config.toml
arch = "unet"
model = "spectrogram enhancement model"
dataset = "tunes sung on syllables by a formant synthesiser"
train_examples = 39062
n_mels = 64
hop_length = 160
input = "log_mel"
win_length = 400
task = "enhancement"
loss = "mse"
norm = "batchnorm"
hidden_act = "silu"
pixel_unshuffle = 2
widths = [64, 128, 192]
blocks_per_level = 1
block = "plain"
attention = false
upsampling = "nearest_conv"
init = "torch_default"
optimizer = "soap"
beta2 = 0.95
learning_rate = 0.0028
beta1 = 0.9
shampoo_beta = 0.95
eps = 1e-08
precondition_frequency = 25
max_precond_dim = 1024
merge_dims = false
one_sided = false
adamw_lr_other_params = 0.0022
max_steps = 40000
batch_size = 64
epochs = 65.5
lr_schedule = "wsd"
decay_fraction = 0.2
final_lr_fraction = 0
warmup_steps = 4000
weight_decay = 0.0
adamw_weight_decay_other_params = 0.05
Rows from block 2 of a small spectrogram enhancement model, named by matrix and row number. Each number is 128 + 24 x the weight over its row's rms, rounded and kept within 0 to 255. All counts start at 0. Numbers have three digits each. After the name is the row's rms in percent of the matrix's.
After each channel's rows are labels from the 100 clips, of 14976, where the channel reaches its highest value: "top examples" is what is common among them. Only what is clearly more common there than usual is listed. The data: tunes sung on syllables by a formant synthesiser.
# conv: 3x3 conv (model.mid.0.conv.weight, 192x192x3x3, each kernel summed), inputs 0-95

conv.114 137:131131133127139136103087107102100134134106086143133094145111115109103117104083138097152076096140157150161131080134093159160130147115114143103146129087143077094116113125171087125102124127115067115134082140100139101150132111113123092130134051133136121128130160111137126121097105120167167144
top examples: reverberation; clipping; vowel: /æ/

conv.120 092:124115106131106167139084142175124136179120131153131134127076107119109117145118142178118142172107129101099104127093123126123135129112137123132148109145151178184134180104139130110119131115146151137116095109144116144112146079164070088097136146134126133128126069107142142151059128138038144123
top examples: mains hum

conv.92 097:118092113108158122081117108118172128108124150119138118116166149155089103120155141103147148145130125164165113122100116164154119120097167112088186095135140152104117121143115116079153113133116153149155161104119105140066148157117120117130156181129123094140134100112085147116085122072138148152
top examples: consonant: /t/; clipping

conv.102 099:136148137168115150151150129105071160084159137147096139117147129156094104147118096165189106079150106164137140135162109118156124115132140140127141123136148159098162125182146130129154139177152126140147151183133143103116084116167095154115142178148120122124150163152131144066103110104143139147
top examples: mains hum

conv.101 095:100139151128151120121104137150124132125158068123106124144129153091090121139105109143149167103156120141138090140128122126104161115120128137100124117084163111130130134107126099150115126118170127112115136150165147123137126107112134147132140140169138163114152149112120079123146136126153102102
top examples: vowel: /o/

conv.30 143:164159127135143170135115123130095125131174136120112186121157126124091152135148112152139134089100152079129156098132109111152128127133122113114144141147124105165150141117081126155085138120105153092126146114145131172145132152137145102177163115114163083161176109128130146075209143104134104110
top examples: clipping; mains hum

conv.152 108:149126149176115152122135161136102121119125115119131147134121125088127112137109150134135086144178110119107121103119130151149099114133155143144065137138185090132115143142132154145148123173147139152107093125101133145121129089156106150177089102130152137122106100189145111108097173089114135130
top examples: the note F#; first note: F#; high voice; vowel: /u/

conv.139 121:151140109170095124136104106146133136132105111141113149115110105104144147125071158112111091172119115134172138085130114106145097105125122113136147107158138144161088144147093113158124103093133130091170138093153151134150146158132130136108111109094106113121115101136135128153123082129165170113
top examples: vowel: /æ/; clipping

conv.65 098:145181130137133112093137163150157121136123172186104119145139095123117151149114166138182125161175149139119122147100158141120106100123143113138126135140137120116165128125110060080156107158111139153089138144101091127136115131171159131129114103173145135153097144148146153145095142130107089112
top examples: vowel: /ɑ/

conv.153 084:165206159145140102156091110109138152172129127093151152103121117111153125144149145075175097130155171081080092116125125150154134147143142106113149117142113085102178118157130102108139125119129113159127120157151107104117125104149094127195102136104144115137126150156092118113138096134130145138
top examples: vowel: /æ/; clipping

conv.186 101:124132081125121151111129112150167114102132119117157085155126160119106137144128092116094141107142139184135128113112152137104127104133111188118117062098174129125144136126157132109132117123127121144174167081099124115134113158157122129103117134127158132085119109093112143123116108141113097097
top examples: vowel: /u/

conv.12 087:103119121148152099140155105145116085116169119112093155137140110120101143157083132156141153087152161164091174127157109102126105108146097092087146127132113119091109117133120093111182115159097144111127109080109122099132134082124140142116141165167120101114171096119127145124177108094173134127
top examples: mains hum

conv.112 109:161109102131133113148128140106139159103145116125129091117137165111100123135165162135114158143139098129169103097161160161130109054148143115118123122154134111140148088101125109106145125156131141122098127112105128116163084136136100137143113136133140135161132123164105156163108103111099124129
top examples: vowel: /æ/; consonant: /t/

conv.162 099:137149138133136107107128106132156120125104136098134138085177133161099132108129114141149079140115124165176112132141142124130092103164159162099149104131165117141103135112121151120093072112159112113140097147140129102098074094155145085083114108162146147120110144133125154123125125173147100092
top examples: vowel: /o/; vowel: /ɑ/

conv.119 106:129110142126131127168133171152123174120099098107161143145125145115140109175111112080083165099117129110161134068096129121123150137126113134115131128120137110092106096138128096144150130091150102129104118159130128158192118100112109104174149131125115136100136123132084147148134125153109128142
top examples: reverberation; child-like voice; vowel: /ɑ/; consonant: /ʃ/

conv.128 146:157152140162148116136115108107114160136116132115106114123154145165128085103110154142142103087126133152123139111067088160159133173129114136143140135131112121083141144127182109123128095112125075138090082159107139138127158136117179102163112106139125153126142115096156116128135140123140158131
top examples: reverberation; child-like voice

conv.53 102:189129129175097115132145160145147151108168173141123124140126135135102179108113109096106106154149130166118149145135167096166147103118128094119109137153124135081132134105132179128148157145134141173135090133147127137154140055141124128134127113143122146091116105137144138112135176146114116150
top examples: vowel: /i/

conv.7 104:093106072146120111099159125107129129142129152089146118162125170149110124125116140133159148110135095200113103117125147141143118170125143137139118172150117142135118109124139153111130094134119156125104153094135132076106127155121114152145132135098152142100158136136129109130129143137113127126
top examples: child-like voice; vowel: /i/

conv.185 094:166110142114145108130127146139130135119154162122154163142129065118144113120142172125160120115119130147157136154113112074148112137123162132138148179103155132119114067098126151141132140134136134104099111150135148138112144107149142137096141114130073146092141125129122137104087099115131101156
top examples: deep voice

conv.89 103:122101102099082119101150142116108114156142141102146120149084119113109129119084169097158162130132124159114129097122175150142113102140113075139120108114131122108143149132102146105138128165125122164133116109154114077133066162127141154101137081158156155133156182117125140091146111166087150134
top examples: the note C; first note: C

conv.154 127:097146122098108181129067114149114103160099147115142140094064123120116130109081116110095129116149092106116134125163163109121139152101095137137121103126117139108108146127141134138098125142132124117147147156133143121108150110098121138080125136149099092106154091124125150088081128162096154112
top examples: clipping; vowel: /ɑ/

conv.161 112:108117129129117118130125118163137147135139133119089130100132103171142097172147144092140111074122125140120114111085115134154145182120100154159127119110136158110100153158119097128157104119116083137079106135118167126088154113167139086218130123135161142119108140074129089161131119137155123128
top examples: reverberation; child-like voice

conv.90 089:165124103129142099166142147166127155083103131134130097132128147106082139128176129131110119119163110135164130098140099115122110180119135114149147136096165129170121140140087125102119124137122122089088144112125134146156116115126128140142164087106139138125112163114150119141118139115098163143
top examples: vowel: /o/

conv.56 084:133117151136096097127135131124149122110092085126158079123093140125160116126130130126122161160119080143132120091112153170119111150170151106123116139138175120139176153152158100119113078146111120143141100122137151090109087138151163114111111109149128158142120158119135186127116120166142175129
top examples: thin (high-pass); pink noise

conv.191 103:151113140140065161181124069102140123080166124109121152120143115114150064108125126142150124148102184164127157166112127160170145107112148164122132135143167138161137155147147086080110139094121088129168141118140119172141113130141120137121167135150139151086135122125109091115165120144114135161
top examples: deep voice; vowel: /ɑ/; consonant: /ʃ/; clipping

conv.176 092:115113096114120128133103129151096099117085134148129132145122133091147140122126146098104113134102137165127109134142141158127114133128160122121077130150152133091123092141126134163147093136081098184109140151157174075109094151149108150105144100145083145150123158160166138107115117113158183157
top examples: thin (high-pass); vowel: /æ/

conv.8 087:129134084134081144118119123096147137151101126104112124119130165140108165121083134139114118126129135164143138114170083114165084098127104075164170126093107140133110136156132119115095102141160126142142112130094127118142097142143136151102129128140088123146158103133080174107088110105087170152
top examples: pink noise; clipping; vowel: /æ/

conv.148 092:129104126148151122105126149105126112134123114126080143160092162158111166107108118154102126155103134146157063158157145133126121116089121136131138125161103144118108155161173124167153135128123133084102127146186144115113127138105145137120118120119101122129180168146139127129124107108104128136
top examples: mains hum

conv.17 115:098194104122160127117130120139102105113093117114138125100124112148116124146096158134139158097153148135138152068124125175146132136132086168110168155159154139112151133117145099136140112110084090154088093125100130091127140142148162117122064085140112097096109108109130157116120159097177128113
top examples: reverberation; consonant: /ʃ/; thin (high-pass)

conv.14 110:135122133150136092100138131133128138083141132131145148146157124106113133074127116145144146166126119186098113131131157093161128103100148131141128154115168136128088119098093139149125138123161178153086123135164109104133080117115128112114119099149102130103113136139167085135114135157135119151
top examples: quiet level

conv.170 116:174193132147167111127128062135125092122126112118138139177152123121132136127107131142153154167151124148116174142137100115162120111148149150132135152129120142108127133141149123135138149135116154119104118114114073118110047126150155129088111127099137098105132157188145093102109160168086163126
top examples: first note: D

conv.109 104:149098123113159123103080132123151148130142146167157109119078132168110117112116124120103115114097124199143148170104143173126140136115102119123151158094110110111107123167128120140135116101053148106114128105108165109117150151146156113121135092133153149138117117166116136110122153093131121143
top examples: vowel: /ɑ/; thin (high-pass)

conv.80 092:168122122186122119088092140110107132143090130089118106124136116126097163123122138106151137106135127182194109140166155105118149143095106155135083090123134139080112133181159111149124152109145143129131183110164129136151126166127149122100089111129152113099136163117080079152101108091141147137
top examples: child-like voice; clipping

conv.52 112:103125098185108090123100113130163065119105143118153099104116117088123102133088079098143091174104172144140158116166178104096128128120138128164103128092128127111155116135141141113108102139122150104145144124128116171099097112138079141106099142132116153135128088119109134129165091149121149104
top examples: vowel: /ɑ/

conv.189 087:129170132079149158109125120145115114124161125118107092093139151108088109148110142148102160129138112150166080153112103165132142130163137141096121123117144119158113143137132151109160130115129074165126160103131106126124130087104121107107141169173158152098165146109081161128119111124178075086
top examples: vowel: /i/

conv.47 095:117138170133082135107117122125120177136110140114063119151171122140076165169115120120099155123128114106119123117151072127149104136107092079132154133118166159153101090154118088084158109173136141122148152103129142114138111149166162124126122143140129145126155108178098120137122132112167084131
top examples: pink noise

conv.88 101:127117146154145135126119114101203121121118096101103098113103120129187191145126119129105105162170138143129115091145080161151124108136133102126134123129152104144085101170155124131157081102152120097136133082143151071140111129092091059102125166141121162135127128103148128143132110164144083101
top examples: vowel: /u/; thin (high-pass)

conv.26 105:137113117109151145122141107136105134137122137142116127142120125133132128130163109126168176141164127120160156069118156092171106128100160099132127171147148116163145138097143151114130142122068126137112124105114074112090130178094111134093107133126117144131154104136134084097122147121147161149
top examples: child-like voice; vowel: /æ/; thin (high-pass)

conv.190 134:093131140135105115137137120140127102153125124166119161143141173129109112135107165117136117159132114094161185160140122121127152145127103123144109108109127163173098091142123152164101099109145107138153152086177126140122154117158087165145144083077097104121152111106140142111115120080141104111
top examples: child-like voice; vowel: /ɑ/; clipping

conv.103 094:125112124117130145115137127119159131102147144141120105143133139117073114179127132148157168114160159135103114127111136121142164144116145132165122092115115161124122097124092167152140139173139115095109116154121135124134128142144129136122132111104091119139135145143171128159123062113106124087
top examples: consonant: /t/

conv.123 096:169121143121132118124121129114108137145114108109145116141179171125126075147127130143111172098111118162168140146149141140113148095116149100099163127090176097061100152157138129127122127142130091126109119119122134125145163136130166141129104110143140191119150147118108136101136147152171172175
top examples: reverberation; consonant: /ʃ/; vowel: /o/

conv.25 097:127125122159073134128140146138110132100136131143113110127095103095117115124135147120115109132141131150163166099141124143149100105115154105125119163106142127118135178143124117162143114112131095145140145138135156143140129122162114112096119139140140110080075140143160083123103136113129119082
top examples: vowel: /i/; clipping

conv.136 106:148101100125094121136145126115128147162142137118150115104114130068156080103116125155163074118154118137113076129141105108125110156103150122134146098147147176133095170154139081119148137173134117110119164114130132122106157138124131054145154130085138132076123099127090099105144108155121114127
top examples: mains hum

conv.21 064:182108121143143135094097114122133139084149161095167158137059105105146113105115136096162143115139104148120153171136133161102141148119140164173118163106158137082178110121121176149149153108116128137126150111089107148114135125175106126147155138139143106103149167139122077073159124137140144128
top examples: thin (high-pass); vowel: /æ/; consonant: /ʃ/

conv.95 104:141124142174108163132134139118160137145140145163154151165147168126110148135152119138154158143141116168170092156115093066168146092124153114129136153168121120125106137102122097121128125165119127087143086088084137106111111100119148142133167145149149120133141113151122161125173117172088121152
top examples: clipping

conv.59 089:135140133136102132133105148167142120094115120118129156134121159122108176085131107141161095145147132161079121105084130099143143174163093097089124114134141131131124111120114125112143100126153125157126112070133111118120115135117124145134144148152115103136182137136142119127145173167114119133
top examples: rumble; clipping

conv.150 119:127133157196110138105079142105123133121155107102130137122139163090106152092125112109117152165159131148101154145135093180147136149164111117131100162130144090154083136153139143119151082168132132123142122142114154137136126155170145154142109113117137101179154151148095132167116128132111141104
top examples: the note F; vowel: /o/; first note: F

conv.160 096:141090131130146115148150133118117100170128122129137155114136124116104167160081134121126116162114136137162140141136095156119171170162118107106134156141210129138110122096096152123149126113161150126104145124129082108136122152125128112118090124113170103115112119134131126089128101108139130153
top examples: rumble

conv.1 111:125106146125153115118126126130140142085149155115149135111112137097102130097158054147118142119147132101104112134170133130146147141147134134169120147179148145117128162145126136130121116123147150105101132076127095172144098102132116120096119153145130141069141076111150082119144107159106151107
top examples: mains hum

conv.33 116:140106148129121119161137120154111111101086131115164148142136144080103102111124120144198161114187093176148120106117164109137088119140143104088121105154137107128111139135115111140121137159100103105128110139120123121149124132101104103149127121121097146131138135107116137128147177170087159090
top examples: the note D#

conv.125 097:171167106105107120138124118131128126126157113133099137099093122116116100131119136101135126135127130122117143141129105190130102122131135134135150164083143119108119120107133099162131135106184104124111113144125128164151137149115121100100150122143122128109105134108080108151107158177130125089
top examples: consonant: /b/

conv.38 096:138140149142133122098170110152143121113120135150096120117126092092112130125087151107154081146098116109161140126148086108181101140154097135114095158096171123103126096134152160095139144114114095119140104135119160126144142121114173176113114089129122142116112136096152128124129164089132124122
top examples: clipping; rumble

conv.105 103:153153096142123104105108130108130138134148117079127097142144128141102106137119180118100158160142111190113138119145163112101112137128117120124112124093091145167110138108125113129110114111128136130124161126114153130152100150106122114143127150142139100160164157105121152134132115146113105146
top examples: rumble; vowel: /o/; pink noise

conv.129 080:124121144140106135154132127144206171164092119156125137123108109109107131084144114114113099162101116104117134115102127146141095097143127100146128107091076159128136144088150152184115124146101131148092117090161159113109119148160128112144145125122123144156121126135110119112130131104118138153
top examples: clipping; vowel: /æ/; consonant: /ʃ/

conv.142 076:109110130079125125130108106102177123149130125153116111086090129154114126137119127161135113125179117108153152155120141177114104140135130135124107108124144146123140097126147113140150112140114107152143122114152113149084097149114128106071132081123112132105144090159115100128132149105178102100
top examples: thin (high-pass); consonant: /ʃ/; clipping

conv.29 088:089125134084136102098114127142128128135109094133145152140142155145130163146100156140090141117141081149160099112150169136158115166085130118115146133177146164111105147128114103125089158113095152179155129152111152119145156150136118151127109124120136142136130185110058132119119149146164142124
top examples: clipping; vowel: /e/

conv.18 099:108097117119151133131174140172124101103130126112118130117138130117083156085159146120124084112110135119163182114144101094133145113144132134096135133120171131115119139117105158118136076111123052120171104102116120098109055121121128145131110163164156096117124076103098109115112121118157187152
top examples: the note C; vowel: /o/; high voice; first note: C

conv.173 080:121148165117136131154125127140110090100161153097134091163115116125092080148138155134158156132141118141129129148133094124149135159110122141155106136157139088159131158131127092134124193143136114165128092145099122122135101140130145117131115149098119170109120114145127136165151125121189137171
top examples: clipping

conv.57 095:097139105111120091139107085120144162111140123137110147091151142149160114123106153128119103155126167148138121123112152140137114084082127166137135131137144145118092141105159087161142112118134066151138101119136114115171118072124201122126119107155122114120133113113123141113114123132165118115
top examples: reverberation; consonant: /ʃ/

conv.44 106:127091171180141121160173153133110096138085133154097135140133146107113102144138161094149138103148138151148150107113103126129162143115124109165129119096121193108084158107133138089123076121147153119110137107106123121137135119118068127148147136150117114112150109137116172080117150144110109133
top examples: vowel: /e/

conv.41 098:186141130138157140086121157150111067119157145111129091131135103139154139141119129138149112100126144142104095135129136128134135125099080094153161134124111125094147103148105132107119082133118143175174121097137105143111089195130154158150129155109147146116096107173097130118136095147149144151
top examples: thin (high-pass)

conv.127 112:120143100106126106076149123113118119142141073156141141111185103095098157141122090148154109119138127148147124111170117130110112162122131104150155121171137153117165130131160093130167123069130123101123130103113135145130106112173149121139110137114112150127152084141117131104111108128133156115
top examples: mains hum

conv.40 105:128088121156127127083143155157101115138135092118113144099096116110143163110126128139160096155179110147125074096094113145151134098130148119105147184156111163127151157108095158143142151109132159128140100116109112168105091121124146117158106173138133117125136116200112142110085136118139145111
top examples: the note G

conv.37 068:143148122124121124134107132151157101093122140109116165138110107143117114113143134091109135162088142168127109139087162107147113115161117111172110123107120136128124098143141151121140107129110126180101163147148125118117108121149160142128152146172161128142133160130138198162136139163125165151
top examples: thin (high-pass); white noise; pink noise

conv.39 089:114119132182119149090148144122124101108136127155168124140078126120120134088123131178161147108126132114136090099117109109161149096116136114098140144140108083173108153148120067117158132148114102105137145119113127166124115129161096160135140110126089110132204111143139104119128128129149165150
top examples: consonant: /t/; consonant: /ʃ/

conv.149 102:144119089128145148138131128130100186143157155141111153174127131131151121115111161086149123103169102156111146121122107131142115122151085189149120126132142154113101158169151118138144158133150082137150121109173110119135139182168132173131118112152155120076109123099132123131139159121130136125
top examples: vowel: /u/; deep voice

conv.60 100:155125192133154141119146104152147132112112120137094173140105065142132156130131098127159118113131176187109134117116120122167103105164130129149132119168133081129103122095113134118108122133126163154151109128147116149095106107109099122094108090106141173146119146167135107124100137137110120123
top examples: consonant: /ʃ/

conv.75 093:114126133134147111124129126114133112111121131095094151129089134151115111107140104127118098066136139166167096122129138129116127098118116141065145149114108097132172133140115103118157169134120103071126119126141164096143126101137167094118139135158104137161172148128129136195094126095135142135
top examples: deep voice

conv.96 106:124144119195148136141149114161137153110153123151100127113141128108124137125124143127097116140147111156117140114152164138122125091087134093131167124116115094131078122120123139146113102153157099092106121123150143123104105090100092082082116128141142126109134149148087101169111104150129122115
top examples: vowel: /u/

conv.178 106:150165106123133110165137143113122077149100154144141098121123117139104118126064148120127121147149139122165144119118110129116116150169155096128154141153174129142151125148076104138072103132117103122160134114135103090156125109145084093153145059107088116153138141132150134067144103145135143159
top examples: vowel: /æ/; child-like voice; thin (high-pass)

conv.84 101:162115146147125168131162127111111151114134175108081129106104132074123111083097170103146103129131141106107116142112099097133100092138167133116169136150097108135158172119125109071168123145156125113135140175122151129111100109174112156124116124135091164112127114147128131142121112143089156142
top examples: vowel: /æ/

conv.97 111:125156112072116105128143140108131112118126116121109158163126123115167141144107138154130081123143119111123117131112144092131096111183142167097121158115148092106111113127115106115086093111149110104138121159121140134131073141128163113115136115117116154129144143122158169153140150149133116128
top examples: consonant: /ʃ/; clipping